{
  "horizontal_flip": false,
  "head_dim": 16,
  "fused_qkv": true,
  "drop_path": 0.05,
  "conv_stem": false,
  "init": "xavier_uniform",
  "shampoo_beta": 0.99,
  "precondition_frequency": 50
}
Rows from block 2, named by matrix and row number. Rows with one number belong to one attention dimension. Each number is 128 + 24 x the weight over its row's rms, rounded and kept within 0 to 255. All counts start at 0.
# v: attention query, key and value (stacked) (model.blocks.2.attn.qkv.weight, 1152x384, the v third), inputs 0-191
# proj: attention output (model.blocks.2.attn.proj.weight, 384x384, transposed), outputs 0-191
v.335 [119 151 176 159 143 101 158 103 152  80 112 114 129 123 176 134 151 108  99 130 101  80  89  96 118 140 130 136 108 107 158 108 159 146  92 122 139 100 133 139 139 118 150 121 135  90 144 134  85  78 134 103 128 155 135 153 169 138 150 116 143 106 105 103 153 131 132  81 120  99 113  96 136 152  95 124 118 148 131 133 118 116 154 113 104 121 150 117 137 142 129 109 120 101 112 152 139 128 148 147 133 118 134 110 171 124 119 110 176 175 122 144 134 128  91 157  92 146 149 130 137 137 145 144  79 170 105 150 154 148 136 123 127 148 139 131 142 113 116 137 149 119 128 119  76 110 134 141 138 135  98 145  72 125 110 117 135 132 147 118 116 155  63  84 125 132 124  85 128 114 128 155 132 175 126 134 153 142 107 152 139 105 152 141 146  96  75  98 137  91 149  84]
proj.335 [144 115  90 134 107 112 113 199 114  98 131 155 132 103  99 156 118 155 146 120 132 111 133 150 177 140 120 132 102 118 136 129 108 110 137 135 140 166 169 123 125 132 132 142 156 171 140 110 100 108 145 142 143 119 117  90  91 129 173 115 137 108 138 122 127 129 112 122 183  88 113 138 162 154 139 187 125 162 109 143 159 105  92  96 122 146 155 130 163 106 147 150 157 119 132 115 136 107 156 171  81 167 105 109 138 150 143 112  96 110 103 128 135 102 148  87 115 170 158 180  92 100 134 135 129 156  95 104 134 109 130 138  85 111 131 102 117 122 153 130 112  99 135 128 116 135 150 137 146 108 127  89 164 152 141  99 152 135 124 124 139 163 105 144 131 150 120 144 112 108 162 116  73 180 163  87 136 113 146 176 132 154 147 124  98 158 121  95  77 152 127 142]
v.336 [118 126 122 121 172  97 155 160 138 114 139  95 133 116 109 189 129 166 132 142 132 131 196 135 125 150 100 146 153 125 126  91 140 111  84 111 100 132 179 106 162 138 138 156 186  98 135 120  90 133 161 131 116 159 130 130 158  83 163 110 125 150 121 143 143 175 105 161 149 112 123 129 140 108  98 140 140 107 115 116  96 144  91 131 155 124 115 126 129 174 116  94 137 147 125 137  92 135 121 141 191 117 135 150  91 112  82 113 136 117  97 136 175 157 105 112 123  90  92 142 132 182 126 140 118 113 116 114 107 108 115 159 157 125 112 144 131 144  96 100 113 114 155 195 106 155 115 154 148  91 119  91 104 117 134 127 135  85 109 153 137 133 154 117 165 118 111 124 111 159 109 137 130 148  96 126 153 145 157 113 154 122 156 131 118 127 119 107 166 104 104 142]
proj.336 [127 125 131  75 133 142  71  79 149 144 130 146 151 155 141 115 112 129 165 176 133 106 114 129 126 122 117 150 102 154 106 155 155 124 147 160 148 118 103 118 138 108 121 124 127 162 109 149 149 102 126 111 103 122 117 147 146 129 128 115  58  84 108 157 138 104 123 115 176 131 149 111 158 110 180 139 116 119 150 138 106 134 142 129 122 132 153 116 104 110 113 165 126 132  89 120 114 101 133  87 140  82 151  94 125 142 131 126  79 137 137 151 137 143 123 137  94 179 100 113 104  98 100 101 119 173 114 115 122 123 130  79 113 104 109 113 137 161 117 139 127 102 126  95 151  76  87 153 137 122 109 140 169  96 146 122 154 140 106 114 122 106 130  98 136  96 116 123 148 114 144 169 158 158 142 121 150 108 152 128 154 158  89 161 191 125 139 133 124 103 147 171]
v.337 [103 120 124 150 152 134 151 115 137 102 148 148 151  60 134 146 120 128 110 133 134 132 121 140 104 103 149 147 128 133 116 126 109 110 125 106 178 194 109 141 121 139  93 123 112 119 157  88 147 147 132 131  83 101 126  95 112 117 116 124 122 119 134 143 131 130 123 140 146 103 111 133 177 172 169 120  81 144 106 160 113 106 130 110 105 111 111  99 153 107 141 149 135 116 128 119  85 170 107 149 154 100 157 154 132  89 139 124 164 178 154  85 107 139 124 117 136 146 140 134 120 117 111 117  88 141 157 159 164 109 111 169 184 146 135 148 135 130 105 120 142 125 185 106 112 157 120 134  93 108 129 136 123 121 152 155 140  96 129 131 129 123 106 122 158 104 142  99 167 117  63 143 143 170 153 153 133 121 120 126 112 131  88 104 133  83 116 132 153 139 106 157]
proj.337 [129  91 114 117 109 136 107 120 107 144 125 139 124 116 111 118 119 140 144 193 129 104 102 116 119  43 143 108 129 104  92  98 107 118 156 141 118  77 115 119 135 126 135 157 130 128 118 129 101 141 151 111 140 152  88 178 177 138 169 114 136 151 106 160 126 124 112 120 117 122 139 121 160 147 132 118 123 116 131 133 104 139  73 173  96 119 144 125 102 165 158  83 150 122  98 135 132  95 138 146 151 142 129  96 164 155 123 108 124 147 141 171 145 142  97 158  95 138  96 141  98 128 119 121 116 114 153 117 144  76 131 127 128 116 163 107 138 123 154  72 125 149 100 134 120 129 130 195 126 153 162 100 118 126 134 118 155  98 160 152  96 136  59 126 117 140 102 129 149 136 166 106 117 186 122 109 111 148 147 142 142 132 139 140 124 108 142 158 132 142 163 138]
v.338 [147 173 140 114  69 141 120 134  99 123  93 127 102 100 117 123 150 152  97  91 139 144 142 113 121 186 175 113  98 143 107  99 147 135 121 123 138  99 140 113 141 125 104 140 109 143 140 161 120 131 118 108 104 156 136 124 121  92 117 140 117 121 141 137 104 124 125 132 122 135 152 102 190 106  98 154 108 160 120  95 115 160  87 157 101 131  80 111 118 164 126 162 104 146 136 170 148 127 102 161 101 136 158 117 140 116 159 132  94 145 120 147 106 118 142 103 172 110 147 100 144  70 122 130  93 174 191 149 128 158  88 159 178 166 157 152 151 107 119 110 154  94 142 143 161 138 141 136 135 106 125  80  73 106 147 153 113 147 155 124 151  96  99 121 173 116 117 121 115 127 129 136 129 127 105 120 183 144 104  90 143 144 171 117 143 129 142 126 159 142 139 143]
proj.338 [118 145 109 145 142 156 127 126 148  95 132 105 154 147 139 148 114 131 148 176  89 122 169 154 141 121 104 134 130 136 113 113 116 100 117 167 155 163 126 144 126 136 134 146 156 128 165 112  88 137 140 121 149 155 118 143 154 111 133 151 123 108 160 132 132 111  95 106 122 145 119 156 160 113 118 150 144  99 161 138 155 108 131 143 120 105 127 163 105 136 136 143 164 121 185 166 174  87 124  89 156 160 145  88 173 129 150 154 136 103 132 123 139 133 150 114 165 150 137 126 115 135 180  65  93 102  97 152 115  92 125 108  79 116 119 132 102 109 140 106 155  91 118 130 112 150 145 113 133 148 125 127 115 132  70 135 136  80 142 156  98 141 160 169 127 163 133 119 120 114 121 143 109 180 153 117 122 166 111 144  77 133 117 121 126 155 129 119 136 129 140 133]